config.toml
model = "image classifier"
dataset = "rendered solids tumbling over patterned floors"
train_examples = 195000
num_classes = 4
depths = [3, 3, 3]
stem = "single"
widths = [96, 144, 208]
loss = "cross_entropy"
orthogonalizer = "newton_schulz_5"
ema_decay = 0.99
adamw_weight_decay_other_params = 0.01
Rows from block 6, named by matrix and row number. Each number is 128 + 32 x the weight over its row's rms, rounded and kept within 0 to 255. All counts start at 0. Numbers have three digits each.
# short1: shortcut pointwise conv (model.blocks.6.short.1.weight, 208x144x1x1), inputs 0-143
short1.47:104145102076117115139136078136094155230089139152088138168121127125183158155099144094139161100099141135147128131104114085135049175102051156139120142141199134133157087095140135159155112117116131182154122164080103142076089137089112108066110118114099094160175097102089097108111104112185096145122168170097144192100078116143100131183170121082142150089084131124104122109123134085203078171135143110156081105144080136119164168115128132120133
short1.48:138142098137213166152112147120112116146103082116131136119127193131111041106116139166110135075143111161109136116117079091129134129179125075142155092126047141174104146193174160126092131114107159112171207113088132160107103105132112111122162113116080114097067112096174154088184153116110086179133172123143187139103136147133125164166091139142093078108124135116142100148130074242121157148128127161061114140096163096120141131114152145121115
short1.49:121154084158158151164133103167103170083156145114155164127163085181073137138133132176128154200120129096142094120123122116132096169094122167121142149124082143084159104076086101180119150100092123136137156116164157114137133159059077106132129140119139076138115172191097101112073171136130157162126165155157081141123083105094070192128129097132136156113151125135088095130155114179093170079112078144203162146109115198153133073147132209123167
short1.50:120122101120081143174107144209116097150126085138102167157114135142134199082083113090084165167120105173146154092123063029126142075148134153136132166141136112153153122179157158099103085108102113112142138124109080083133135130056160124122076095152141136128138156165084150140150156120137152179122116141081160108220077120102192153120097096161123097147146144060138115100145105148125179126154172131165168109108169166067136116132165117125156
short1.51:078118145158139220135119094129148130074126112131195164093120106151143161129147141131160159094147137137071136133147069110155121156135105111166079120099183137150118153125119147142208103174085124157132133132055122119234108087149158139144098139148137085168086125132123139138136135197118175142116181104160122113157163138178120171118177115142110185112105096112157091140178142128177128165142116035151088135094091121120112154146179121071149
short1.52:120103138121157146177153043141134130125111178186144088123128106109211164120102173118124116128119213163102093137132105137174162170107130074112147098063184155204094160124101130138148153142127117157161110169147156127149125119080105078237110135128130163131152142099137136110146120116124112151158150120091130135204111111147106075161200097168138151061113095180137153111082112137119133135133107144139055144139121167114102102100095157128159
short1.53:171155117082154158155126145105108210073148133098046124123122150140081122188125140182167142084098115079155123112148141182087132123135120103152135107127123144070071143153107132066124125094140155113123146117083141070142116114158147185127151135146064107090184163105086159134088166135092147115158094112145095095099097169149138200104108130133119163088169123083129131203129125149165158139135097153143208093117135129150116189180149105107074
short1.54:198170134151087123159118092173124104132090112101095125160124123152122188119105188114175137119192103054181154128128137180157097154164102198080200099164141067122097117116103107157110122119137167122151153126089117165130107143161177076114141105112125131146128127158158122120149088136117100152166161133107127180142136075186148156114186074112170129137123127145105127103149105124186177214151157115133182124110141101074119116200179142149156
short1.55:185146130138151073081154120079128083151162117115144118147127108168121128077147128130118147185122134079142140130120129168127165154113133146152110125156148178161155134162138051116109107140145075183104135121138146123180178166165157159087116159166150145089109147078134129137192184147077089131175114156119103154156108136086077158088154170164089138140099122209193089101080166141070159148125124126118016157111179119141089157140107132124152
short1.56:106112074111200084124110205187137093143093140117128095109177143170175128143089172091137101108155121095079136132102152121154180085093153184116124089128071155123118107113179123107128198146128136124119151077144106136141108107079091135147137165129126109094111102160159086107139108088116165220140115079145099101172156112108138095166139172202165117142113067135119118129105120201108165132151108116097106163080153203095115109160103089117120
short1.57:114142049112134096115095141103079169142115163111146158169156052109069159161106115162113130030124113112146135116140119142149104156082113143089133113123161114168176158125126101198135154116138110060118125150147154121116088113168142085163085094122134179113108078121056109068094149135157103138136145145170076134112168098157174118097119194140121126166169179107177130089132148127178161140102092125143169100113174110134060110126101104102194
short1.58:123107135140175107130116125148142134111101153120137119188103137081155142134119141138098126119103124117113067167133154102152070158058149164140128159196100083208151072099148119167071096114163144158064114138099115126166035117135092132131120109081152100120152151153133110102198158135159118085156120142144178090161157109153159177078101125102118166116140147115126141119093093103134144124207225085138114100099134108181099148087081070116121
short1.59:121056153116149083152110082122113106197157117104093173156122146131135129112131113109099090127094072073160130134130123123128095047059053125105094072110130147165164110086143159155154102139191158139100116134141095114174144145064119144138111106135110123110084133137102129140078166171199162126168097123151112101117121149139161146179180141121117132146169203164073141050103093124085112109113140202112107081149148144143186123127123170128154
short1.60:103187123164208172130125178137162192122132113123145071120123127128133123108121142128129158176084129101093181151173140131124092173096071103028134145159128108027127125120106095144191145103163194141110120142125152130085117096102141088158153134119102125108140115109172127134189142145138188160134116174111126145112127196074141178125149113165153103082136174064108086159109125166118128124148112097085107090141165112128105134092126191139169
short1.61:081121112164166179181158115067122147136144136151107089132030138070183150171108117089167124163117132099141136133138172156142072148091122138131093114044147153136083098086157139200123076128124116152094072127105151071122122172094105139131136120141114140109053101145155109104180099117165149120176149141152157160114186146155144180127198118113104090117138150143148098167127135177153136198143137134132122108096114082146113205109095139098134
short1.62:117115117217128137132142125197087108109082092180150100161098170080156167127123106118167096156148127137159187184114060140132121094126176146087121113110150117132173089133101129107094150111135171172079090161120167105118080140134062121081148109087091127156122127122165117126091148136092097131152114136118183130121127115093121167076118076141135123124088102138117105141146115128192102162113174052074144182109103093086080047066093116131104
short1.63:156115107115133121139139034096154110097154134171104155104138158078075122126097121122147092143204130143142202065154147118141106126138091106123116151163120122146151172122116170099091126112184136114125117135105129138129106067068139198120182100184095149092122195051138137139120078167154160134148098148087108167106122123143078144135117110158172092166112087098110109087105129118146134152073211135175153096092182185143150092117101160140163
short1.64:128100137147200164142110163058133109067119114130102182148052117120179128139122179135123140119096143125112192091111157111132119141110095119133096143085143103143100180117154172156114168123153108129145083121140117086082093121103139143091054112123069103112159102094112147148157141065165126160171128105127142082144144078035080155117139104159088154180072136101130209118126074122142116161117111103113081104098119096110125140110216137131088
short1.65:086093146164132112072129137148140153164156183166142128170109105123164127075105149189118128174088181145116055178151202148172101175114075116077132184156153120107143108092123150181123069148112101094198116124101143130110120160140083135145155097131147061072151110170084143112135138088087058192090100094145132133116147157100163120095110115152127138163134162153169140155125086083120124134137202134093080142139137105123166073129130141159135
short1.66:149210150165175125132098116139152137024110145160111121159135134121117126142106154143081126136077116141112154115129137131144131130067138097146083127112136117149122148177130154153123112123099167109088152132130115168132051080166114120083135167165141111136066105134076112161108125120090162152143132164028111097111178170141119126068162096122126083117103111021126158119094072162154140138120072168158038126178135086135117104134131124096126
short1.67:103154142112168136026098137161143170133091122108123084089164136113131105123130166128138112124160154108167110109118190202172106108114091140120169177152130099147232162123133131194128143166118120136097103150167131099145125131088117139130110152161151088162182111138142130131118093153059098117089061144099121122068144131120162213137078140134102208164121140126088133081109138177103138114148132136117073083143130173165152185163126122165101
short1.68:138117111109117204169117121129123148135063104154135091138178020122149113046166146170163155167123142148092099109112173110150096140136130135141103133152163114161104124138161175131132144094140099079131151153057166172133172162201204162122169146091105161122113163161117131145133142177123114104191091144116083091145095126165157101112121148124078171175174152157161113116124115150097155193175163153117155142062131117111163119115161129131163
short1.69:124102167177131146136199060137158152129087161080116136164106224125071088120109133165117138149168091134114168092116063155136081111113144144111064120118148111086072121086100149083160138159086136111133127177119124124101144089173109156145202100127070132079146105184106163058075095158110161140094117194160151132133145109103159124113172117118082125158096109121121146134146137146127134096177139109179168122076158068120154123110130090131102
short1.70:111065066128065132107132107174122138137130150174122138062141118123102095154074185165150123140183098193160145173128085111127126135099171126128120156137070131140134153126134109124140110182152155138053117182107148156092139111100137102108091124143133130112166160156082149163137111114196135101152089156157138084094109158126172201156085083148178138115144131196167124174146200158111149174127214121119185126133081088130167134125123119168132
short1.71:142137158170124060143096167148096121146091144140112158101056169149116091111157129158100096149109116127163120092142123178147168163134123048126137117172157114133148118134140076158130082119135149077154122164155068065169117157078116098108075100119184128058146082182104119134115203131069106100110130190113084137142138050116143097132095150166103113164149129143129136164117137130099176162193104115145097162158164114068155109063128136120152
short1.72:099162100092186079153078169161154120125171134122121107168117110123123191118103153151173120135136055084138152088160158109122110046096154096116115124149107150081165168166088178136154119100152151135209106102109108118139061066122135020153158134170111092125158144127097099077114094115144142146167098130164139113114119143104138123102115151167088157063090191095138174152111147114191086116101147140148157155143135123149143113149119097071143
short1.73:131054106116098156148137129154069159107139144112157125176104123119132200141149171148146171127129106109104140191113093046072162162144173188144130136095173126139087169149096166133114129117119121141131128126181132123173117080083061138181124120096051132180144143158155119149157130157135173126178118091115191128179116163074179130196126122185156163138091157115089129140103134101107117166123131148101175137110119120124119124153067079179082
short1.74:095098099137128146092079151114074136114094154065172134095114138146184138150146098088057187152145076148112153083133115164168147074103182070119100129220060185161113078146148149169158090165109136078114114151166105147184133151144145186109113179149103093135087097114085151139112130112116093136143124140091102139099205095183113132131143164137128128136127142128136154095137138132106193082178132129160155089111177156168151136106127147157133
short1.75:085152124075126099125113123125109117127144095204072077086129098160054110099108150151147091105114097121164077157152099221116094158164157125100127145130084139177069141119151084144141205108113089159163108113173083120144152084131143128114151118154076140141148154105172144133102189120163154092152121128166150146125114055126131128111108170157137101094133147141106147124099121089141147087152076134118087158155136113145052122097058090044149
short1.76:147096090134193098100149164067135131173152135129102107082103098105138159126151163127212144114169129144116138175175116140150134105080102163101145159099146131168145140139068149128150119203128111129186120168127142171150168155114136166133165180161033111122148154091121101153106154127183175082191074141137118118178086110125171145149140086151171084124116136168085152107156165154151086153120070186147105143155118079141090127099120169155090
short1.77:124166145147155126160165149118120108164116125171111146130198158090193083096070109141122183179104175149121146064140137098184095130109154095127140065115093062117098142128137108077179102128143164209176131148121100131088068110095129131141137120187151108123102115144164075133130121095132164172176142165113107163109147147150112104109132141149140116111140154050100207096126111135124081086108156132097068182170143178111131141128078101104083
short1.78:153105128098109121135182099082153145145168128085143165146105116079126091173079154204086101115121100103107172132074126170125202148118146139095091160133120166142113169207137184116170136150104075144126102146141102158111089117143100089131140105185149166086092119102159111151106170183146133140195107147123089132154174070081121151127122121116142139167113164176132122113130163086107127194103132141179109143079193193098133173129085183130112
short1.79:160213128123082156159129095175139116192093144114134080106156111082139108143117112098136110155076136119124115149173102189093110145126133122160121121188077090084072079121196128157137065174199102163120115195107144137098142149151156108098120107128169179124070070146110102130193187159138094127121155113143131137125107201186157170144171113142145198136087173089117114109106131163153149159140128101093148117117137141152118118113120141111077
short1.80:154093080225125102106161114160158163204117147134103167106093130082099184178138144154081180116190107107134111178069145136103079170073144079103055077135143078152136123104101099170111146097146123110111136133098084121106126130099117156161151109140112126159130089115102112114117089095201178088124099124101160150120132115103181144151136096108154085151115137079084146139169150129153159145146057144140110135164126085136123129208137171148110
short1.81:110103109155115124176116159147149101143152100164071087087068165128155142156128140149087079102146168112178167131134151143138141134104139111157121134102127173093192081109119154098151172126076062158143210168128138163150219146134110095104105146124096092136129099105126160145184145095129109110083116184164119122082110094110082112165180096176120153101196139225149102142138184063125122106123063108142140106164140097106139136143119136121102
short1.82:172120119083121135165122145138143135062130135141178145163138108158134157176084128132105117152128099145100120122193090070148089137080126110161103118114116168180125124126172101090165139108078177151131160058119135156124104103126059095110169195133144168124126123143117075117051144110149112142168102125097177176154110148136175138132086191170091129106073082110156134117139136144139153120147108108225123134170149186132157216148157081107103
short1.83:118192172124132191164158175114106120088091164116145091151168207095109111119189100128119076090130166127085129161162160117172131149129120205137136174166210089170127133144140129142133150097152066129101164150092112090097194058098156093121099152093099160131128105162092109084100134117202128147084120157125105192153091135140138126103161155060134173136113082112131196181136138151137150147147129124112143124099093129127102140131166110147117
short1.84:130192121109133192111186136101133141082172091131186138109117069118124145142128095092149119159124125164074130140111115103155118086111140134035073133080198164162142082143122118100188105136096121129165136120071092140182138151106084152198171150135146093099164103111168119164102047181135130095088153128116122131120172109145159138178123137159088114179128162113176106096164121148109094127188110064167088157128121160123162143130121116092097
short1.85:149086156139122152145108150118150082123167102099103151130148214107181147154211092177164061157072105107099128123135094147094132145185084129084149118128152081123139121110127151136110161107150114114204129080095100180143122109107112149154161165164142122122182149112155164128096143119136160156134147197106167123123158056056135137148129111072117119109153197153139139126148158092190132132075124103099183097139170128120131119084048156101117
short1.86:140104077164104142192139092087131166105224114169191137118131104095160131105104104149093138149159129157107147116125157163136090136085149102142095130181132129104155207113129114124128152141056181147142099155174059110189119128118118183112136130205149135112158135134097089141127127120158112099112122120124143090119082049033131117094185129140091107166094125136110168129141068139089137106161084122133118124184113141102142186077136130130085
short1.87:113148104197136118160123171225131212142131084121113097141121180165118116152134133153111173110067123132165123135152076169107149177138064140117084113171069149086142122133155180164172098114189138132132102135139105144148113116082134167156134133107106115105105107131174170094149037122114211153110125161156113111153111208148123085158150161147137083204119092127151131172159128152131095117149108126136176093138134105152085140104124162122107
short1.88:119129171137106131118054097136133179120153111123088111155109126160099138087154152128144153130139070094111154108119143074081152151156111160133149119131113087142091168124079153084156149150101118114155148089140120164181127084128104191137140184190082135111146105124174116049155136161106179095105064099158152077100162121125133134122097107175030124118106104139151069078145122133100093065130151091074199067140142098107141140152154131071112
short1.89:081088103190127133091148120069100133142165128100111089129087138142151106137091139159148182079126104195083162125150132108092091106159130167058069112155142127112162087149199132113135123132153132083182104158143175084120093093198121102131096117168134120173095080145109120128145101121172118069133181144136060097130053078185134097160126161136147169102137151124127092118136113135145084152170170113142138146125118115150174145142114128228134
short1.90:105167111152142097154069129190120167088122125122093134092072091078178189099111089089115086122143097149087163097159159125174163137162139121122134101149149094106075086136101168104144139122099177128165214140112148085131123117106155133132129132124074133141121025127102180131137132049146181126136130118192139186123163203162125168085114125138144177182160142184113140135104082149172128122148119110168121135153153127121185158121139156130105
short1.91:107112140137134115148189063035167101146127176110101108132146155076134102134148107145169143127132047172128064191124164099133166127148121104146165116127169139141162102135171156105170156194106112179167136105133108154117137095101104159160106181066115097107088148139144156170142124165161132138102109158110134127131164181150078140105153130184123063093092178080144133141155151100174129118158081139143100132112088080166185200134119143142087
short1.92:156114122132129145115113073175111110091127116114154161121052172142112120146099121123154055080198142158085183119114143127086156110165142118125134126089141123144120121178144130188082149128146128186108138096192099129170088106149102145113188132120134137140255099123138141145063128127114119131103165155073187111162137071143113101178159119135126119096114174128155128165102163107111097145193136087173085102164109100157140156150117095145131
short1.93:136124098093060135148171164176120115149128078068129122155136113079148106171120091085099150176138139130119133075098140111132109128065165124059088142104120134159146106166083165089150115154124171191145089141081038136148153101129068141133117085172143105093121139153073145072116069133139166151126084144163166089149064078118149201159086120117197132161100119091097113110135102078126109077150132114102107086127116108118134124127161141112093
short1.94:113140106163129128114141127126074160212095100083092106102081121149095115137186167092100123147062087078112110089093081114082146090166110121185151140100156100110148113095152146168154164108105172179125129133148184099156128112075103141119125112115143120180139109158122114092085146133173198158140205153212120152140106164121108160127095067151127137161089125150156186158068127147162113198163114106114100099162113122146158113073106152134117
short1.95:189107150134146130137104097160134100093134098136111186127102090142118096138120133174113154180175105156076154166147121130154122132100078091093125152133140146158177086123126114131168080078165131124152176108140125168103168105131110119082173148184092149138065139159176016145120131064157163073142108168105086127148128189171172131090093124098170142156118129084143078151075067139077134157187097166141097146173133157141124134095158121115125
short1.96:149128164162178155137140162120136097127159148179151119080121124131160137168094105119117197079094121162120168117099138157149115144127056133102093124064151135153105170047118080119150101145106133120143048193145138177189070117083136178114082160160074082127189109122127134114122145121154077074189145145100101094137164172092131148164121091174104083112127112099132140124093104119128144126149092174126135077111123144149065167096170165157155
short1.97:144125140124136065206134172075116113131120126192129129125154165137141114156093148089088134179153095133105169139172141129102111123212115065105155140161174114180076110158166142092156141110074136096102160074081084147104155179148152113112106157160132164171056155138142156124141142175086159111146154145049160110132143114157128105167149107121190124165161133107107187136137118167126083026119108094124124126167077141128138168150129142120137
short1.98:115146183157071140097091114173165122151128177213146118141161174137099131120118108214098190124159166163143149160152088151159090103164073147185101150077177115134146110164136095167142107104119122107147154128145132118133126111149095110086152146154200105160134139169095137124131180152124124140087185133151112095201119116161200111108119045125125155107094156147110160179132127154135122128113160111171144125073115160221142162100133161134118
short1.99:152073172127135100145120133062184067149105107079157178079149118123120130118076134134089161098142124117090108119150125096142147149127102112150117128122102147154150134207100040123099167122145125122171102100160146130102091154095067164147136107180116169095129135106153159111174077127149102147152144103078103073159208126205165139137105136198156110128094073171079151103116121155082122131085171099124109168124111190122138143183092156146148
short1.100:119148200142103072088180091128150137133127128126176172121177101188151169152091154139105088110065084132160091162063140129113121069136144144143160116110082093184126157091138124082132162132148073122064121154118162119110093143151118136103137169132129105090147108149162131121108065099105095135150139145135148097103101101121098159096145140137098154110151126127180208161106129097092167124088147115055151149137123111164233119151119042121160
short1.101:092128132098135159128115100123170154076111168166103091141102152190109157136092104139186124094099200196150200087139081148151177125098094107161128137093169093107073145115165154072115159114164160159118106165108182143174153108131154172091148093133072116135142092082162146108105123137133170101083185123096140117138124182109124123131151142133176163111183122128116115108097178197109094134122166145144191118114109154153126089038141095098154
short1.102:137200196150103135074125109108060162189162170176182143134166103081162112127185181102162067177126083132139127104119109155112099116141136161086126161071116130144163136174080094141152106145135100143146103116125126170104126129155097155099142147126114133113155115137090125096082144170082138110100126110159134110104124132109173167064139113120114156084168120123109082188150070156126117172092179151176046138164128117155109089080148125204129
short1.103:111134147130115083157087119123106130113144130083126127121162129143163146112117126159100109184138152160058169132142100201156118170152109112162193160164148078132102146133146137173178091101163097093128084086141108145097091093086146130095083186070105204175118073182132153160099091150121157173053100176074080114172126117137143124120103084124135116156150148082125096140106152090040131175121114110122108116086131079113118129104106119100185
short1.104:125119221089103141136155098097130102154119127137153119103084146105125107155120134117177082133133089135162109163140122150155149156132074110096050146144192084197163105098111108190131112130165114152094138127139082130161124168105085140083139109175095083168101154127123157186094165145129103147120133095095097110188123136131141128101144102130126126121225120176096095090085089133164130161156117101133093122161095198169132152076106133050059
short1.105:129104100140162163159092170117156130103137134105077105167116168093124134078155145119077098145103176142148169112184103150114075082133115133108155144145082164100128073155077134185148109060089159120150115143086117115121103103109127177113190198168141146175153138122186216118186147157043204170129139151102184150159151162157138140134144118079118163123142123134107152117143093119162155163175123116143130093090175108131106149130124087182128
short1.106:087160100139206103125156176087122181079110142171149081115108116100045147049128132158162050108131181122137159110148128117138029124127173105166158141146121123072131112057169149244126140142159096127120133139126143129141123141114129108157140154081138165134112131119110113137096149153133125101114107133103074080124123151102132117154179121148179151131147167149135165183073177117149097142156123126142110167107113112063140136172133162153102
short1.107:192163170151083085170178086176110098107154089177110109129194186178140179161129100079100126108131134115190152124187081223080087099113144140121118145129109189115143105130117131153141142201211127163140085181090070084162129158135127111138196149126154157134113098108147116145111161151102100101151136139059159125159115123172129087127108100092110125159109075108164147123115165114158107164134113100134105132129128137115073125113134110139127
short1.108:112114048142134124116145142187106077189108149124184147153141108127114072141141098153108122132159138093154116102134115115160136211138217138091151102166158063166135171093118137131182179108110136103141105102100170159126124092186128111124102151103122137148090101172080119122102155162124126207129113102131104102074068097093146138114154138093055118160153132098067120167100111106143100125109203094068126129102127139121115128133192115079082
short1.109:102166178158105113135193143155168094126167187140150107109157104171164154153079114171150056123168090105119166096172053121136138155170125157078150108149127138172159146129124137153119102179092161078167166143128115143077125121108108150165168119110144141082138100076130196132126147110054154117044093180145138106121134112057151207140149109118132068134162117160141160061164133124154149105095118109153124146145173131100112141116093134086132
short1.110:154150133115115121112114151084133139134161143140136107077155139158151144147103156083106095170141131179092165158154109124132079154157120120140151149157173125162043113114151119090097141153138128104128166200105116109141177229108173033030128157177100123106129119114163127101141165098171129129109162149145097183146147128051157149136076145121097160134143132119179195137075114135156085067108158124124086095126135103148092123144117128165178
short1.111:107081199172084121117148116114145143055150091164148111173184108140116096110096154097137104187100151167155106155140155079181093160116136112140080136089112177176101103221134152121107127155114150159108112181137130143108135129141085166156115143185111117125114075080130155101138166105129186082131176179092128082123151155179064141182144135116104129114103131143111124090117071117138145116177124093104103090088168136041153142148103133088121
short1.112:143092101151069142119101077124126170122123111157138159087122108136146108125143182151164056180114145101113121159117160075141189187133193109109118164138078137147148102163172150213118121129176127100119088145098106157074100146115127119148151176142087183140171161113094195089148091106110141073120153186103163095171156104149144154134084085142120149194122081140180104145089144169136108181118130160163127165169088100141091125104106166095147
short1.113:130141092127126106151127163052159158131101138115133135132110158209176129096142121126140118055161076110085107125171153175173100097120137130131114116171128115120132101138115132106088151124182159175129150155158142116118127170106111106142104187082155141139137108142184109129131183183141144060140155106120137119145117154194161221132182152154144103143139039126119103099129242122134179119176095089096148093180130125161132137122156154093094
short1.114:142109103118111166107116167148175133134112138136121140114085122092124133141132117118152138123142092121170076134098139120156122213155160118095134128121147156150171153063093140143083160133167122131123119140160118144196104087185083067140147133147144145100105075137132129116147068179084132123158174161137053147133095131095092121160068121116096124191228178128118085163092128166181095168082084108124136199126176185151112102111065097131113
short1.115:165122139128113148077156166142141116102157103101144135098025145130085107165132175146094131143144130120143093095091153126103100068137146100137092178141169141080121170131129104051143105152100172102156096142149227102150126070124138158107156085133069156099069108121097089100112127154175157138106127078100159092103158149135129118157133100089131152159170156144093131171127164142158172118131130176080135062159105155126051132126189179156136
short1.116:116107180122155143183172121156129131163106146158137125121108116129117118025116132121175141126098164126111076164122129139136087129146210080101144124085150122133139174116173134127112127125139118103149085048139152099141147098140151076106164165159191102104152185144108125083137098101045153168143120100128177167157144173111089115108171108126112097124147117132153116146124185180104141125157179106177106082162187108116193154150109215127174
short1.117:143148173127110135150180148196129144064137157141140143147116164165063141107129165105134139106107114236107142089120131078118103171089158145174179172150165117182158128182149141158146074175150157162177107112099116143106081157175145142159108151133110122082114137185098099110142125200151148155120161126103132100136112119174141113147178178142118147154047189098147176119126124158140099129095137168096134108130126203174163135128117167154166
short1.118:107107155031087132087169154136146121092124179188130125136160129142108115108169137132164134121113128096184141141194156094183132149082094157150138080121136023140130156132134143141138086050061090141121078127079161081148141148183181159103122126174170180155130116137152131136129154087161118061067112146114149074114103111158125176115123109098112101153162164126094120141137131169157087102133119097138096127162120178133126169116065123137154
short1.119:134119103124087148151079148164170123133086116143104123068164166072173145090101155121101148192113073176111150102102082083153112099129117133088156131190154117151113143151113121090120105103167142153129194211094084100137115088146132134112121077180137098165138156162124111140072110132166131163116170096094130163127099176101176093156077148110130159124130085133118113083143180089115149178093150097172126144098187029122149109128117087103173
short1.120:107131171191138185123125125100110191166152102155135104121137147102101153149171167116112123096112085156084124103131068149151140141146121177198148133086116202067137105169110143164141187174082121109103181159128116163094126172135112140126135124181119116126141106058153154158137131169139175142086130127133153132150130176134150161103064164184131039107118065185136136111115083138135162103160069172127153076120137143093157152096144072108155
short1.121:147173157167141159165084134106141170123128177174112074108042137075195147120120159154127083136115165130161179132116117090174092118115161110118044143147116135157183139098091106154067085129147113146074100085190129124094180116160147126155166130164146152101090149127123129132165162124147065117136109173143103171142129113115194102145137122175149192155067112078122172122126116119136081131171118127157198110111142111117086180092105138102109
short1.122:062135137150177139093122118137156146140131132091129079168095123117103093127166093116169017161105147183096156133149136158084106160106081117035095127112105097151086144135086184129105134091106127117126114142107129099159131163150123077117039068177145114111187085152123132159165126098118188102140071103143130126190119142148141142179082178159143154120159135100141166061119126130127104176087112133122127100116147129180091156100166139108101
short1.123:142144138146171076129081123086126172120160151053136071071130115112174092195081101190156212131162136146126186138102129167083134127117154171176136109206145163146151163128140083177118138093120136162110132127162177108085117083096127185148081070157172169128111140128169167080092103108135042088135126125147117113147160138120146124141163136117165124117184141123169103152121126120084117161134153081172101114099157162146114147162106127095108
short1.124:129080159161152145104161202117172166149187117169138150109115105126124140122134119148147095158088115100088079126112139113160098092174172145132160114108126119089118138080124117165114157124092164154132179138141175105080079138072143096169140100130112118157126096199181114110105139146098157171157122130099136079153115130081127135124033029180078158147126161161141106101080122083096096122177108122136158104215073164150140102097127139152109
short1.125:171119137131161169137104161100119147125187170148083139152080138094149150106139115142134077121103157162082114103075104179172132151143107110176039106125164175176086112149141146108040108144101107135161101117128161177150082100076169114103066155131098109099211095185118186076141136101129147158131098120149121116128136170129126121149097082163112096157152160162108095094144147148179080143162103100094092167138151140140052104145139104104166
short1.126:109143110100158129153101112128141133113136139129088140148132195116113129107155125156090122161115109193189119142120104170121081119156152068130092128124212166139129042152126159112151136160181138116113105062134122107174175083091139077142077153062142131147183111077100097177156118035162133123160129106133076057140134167155075145145125131168152151080140149123152115133084114105111145133154178145209082122158136116119174145138116123089160
short1.127:098135154101104159157144147091113094154153122168137156108128135083134099110148118059170154119163131125119093151095133181139148080147137136100115117157126133118086069136156172207080094116108086080114151114156168140123097152149180083106125089136142106101187180143053157158185148144128175108124193093127149116076181164146106111089177063134104162104116095153174093151178131184136158135100189133143134144134149152088155115103090202174108
short1.128:178057164113130172166150116143088132128126171168142079166093119123155191125111166111070120162113134147146167091128110116169125126101062193113108119162129134207097103090197150125159102107151138155114171157141157133144095140126083144152113112152111102143147077100108101189108121191118128146091107114154111106167148118125121132106137152145099059107166074100159113147102146069104153164047061096158110148165141185156138206115133118121095
short1.129:119116114106122131143107187138146134105170084101096173138172134145118145098143127100076126152133184165084099156095086103164168119109103224140099152119096133178111128142161148119092081089137179080085094103165132172024121142170156127125135145108159131142066171145117076142125120161041142173130100184084162130097140158143116197082112203133155154141113130134171118177082117143084136149129109123105158169137161155137114142159131165115136
short1.130:029126156174109161123145123196117114157135131139162161124164082190206147125088098106117101124097141121139156109162157116161084107170113175151097107193145135090168110135139101195160152097058095132133094177103101125145135136080138110154163121102102158194136127134090167154123095127110139151097089144139125157108106081143111158098104097121091097111160103194162083159128165101148174170140173153141171117103118122099112087168041156131146
short1.131:111084110149156130084154155147087084170145136107118148110157156090134130118115130141131070160144129181126187167168124138107126169120130108099121163178105123124153053117123209126092134117084173116076111138107154161141161137167173124130069129135087156181187094169126144134172122111141186103104214144156129140155117150087105135163144113096129156081099139200191167158099101160112056113123184096188157115120093082129113145099086168136102
short1.132:120109073156147111204142144147140115118112105133110144129126116091156166120158126142072099163117122153137179117167154072122103120121159158108180122127080218169112131082148103105147135117157194157108109162135040120153132173108065145184161085130113147159193170153161112111084137143120104151085095101091187082172111083117133129066109176178085147137084088109076107127172098123161119149118127144098135144136153115127176171143158109074089
short1.133:118162121102199140097118161193162187144064122121135129073098183125104148192161141164090157163151120144112147160157081092102072103116090139102116148151093174151130122133164170118140180129093128195086118163130154121182099071085128140086146111156089101124137139136158177080188104148113208072169151139128139163115147141131129135169127117119147139113169128147098128128150153110161111154057204115131166184163158111120146174095144125176128
short1.134:146150132123074075086111126176123084122164183100145083130069135117099151095145166136157089181129073139158162115109195142160162156116155097136099130095223141124208154143113115131116136097144118203185111131129138157089167134172099089142149194106146110174118151110105082126126166142047105103122045116130114122135169126115162115138150140135082122164153161128101156115165127118163092119153161081166100092163089158187124124113150090133096
short1.135:119095097105165140075119200085122170120132168167090079095105063106087129142159098128172126097064045143111131078144122131121088140122157157135109108092136180073187152119109159092136067135157147142158166115078108106126166127120131142094101135182119127118085132148095108122150146183131163160131138157166201119122145098125116104077141132188088118118188140109131166213135145111098125113156078130067141122113177161108160103172074124112097
short1.136:063138195125105117116143101126134121141132156093162145150131151129166118080132128110119137149063150108156129122105109089130087216108146138141167177129152080129100108183216118141133086101110119082111150181127075111132129165114091180106180134148169111083114112131163063166159200192108109113097115155142138119147113170123109085128195126060170204113151156157185144098104123100116142154105136150143116108157180111124079126128126125057133
short1.137:148159125071113102135102142168087138135112182143117070185128150103072092155145150120094101164162125122111118097159158110086048151186131159125125153178157074142105133168078113173156145101115083119130148115126135134138082115107146147150129097111079218157089132111093185180116138137098137149119096136151150178144088117152043125134176132150091056161164176118182153152138124148168114114152149147122130133079154152142156102208127170075153
short1.138:133133100148083140131112102152096121101092194147154188151196132120077141060093160167102106129109153133138102077158070111131110134132157081179135125095124062142144169117138122142135170162142120100118110164107084111135128173172159161107121164121138160136133148158092089053095107175142119140095150127149109091093171085146154126167129158112134106144129125135121087151134187121198108003081177176114194120158148124149138099155122172159154
short1.139:160145085129191101123175097126153193164168108112129117138097100157189140127117140154120126133128098120096145156150081115168158093124088193091141131110143105137130085115100188097078096068129116146093101140110109189116154123161155169171223157135143150164081123137099157156124124103132124191084110136111118158151119106139216158186108094103155110165147080130152138146148136117136114182124109093178095088120108119161078164087153134032117
short1.140:135140085077088154086131093070141084111128114098119131128085074116128152072069153114132174118098117117132125111100129125160123135126080152130133053198160108208102099111106135138117114103085165133143150159154192171153098122130131173097089110157169162125180164126109102088107115112106046065132173120208115077133152133104143122153155128113180141099083132176114169123148159134114092082138142126141137163127156061092155128120155059072130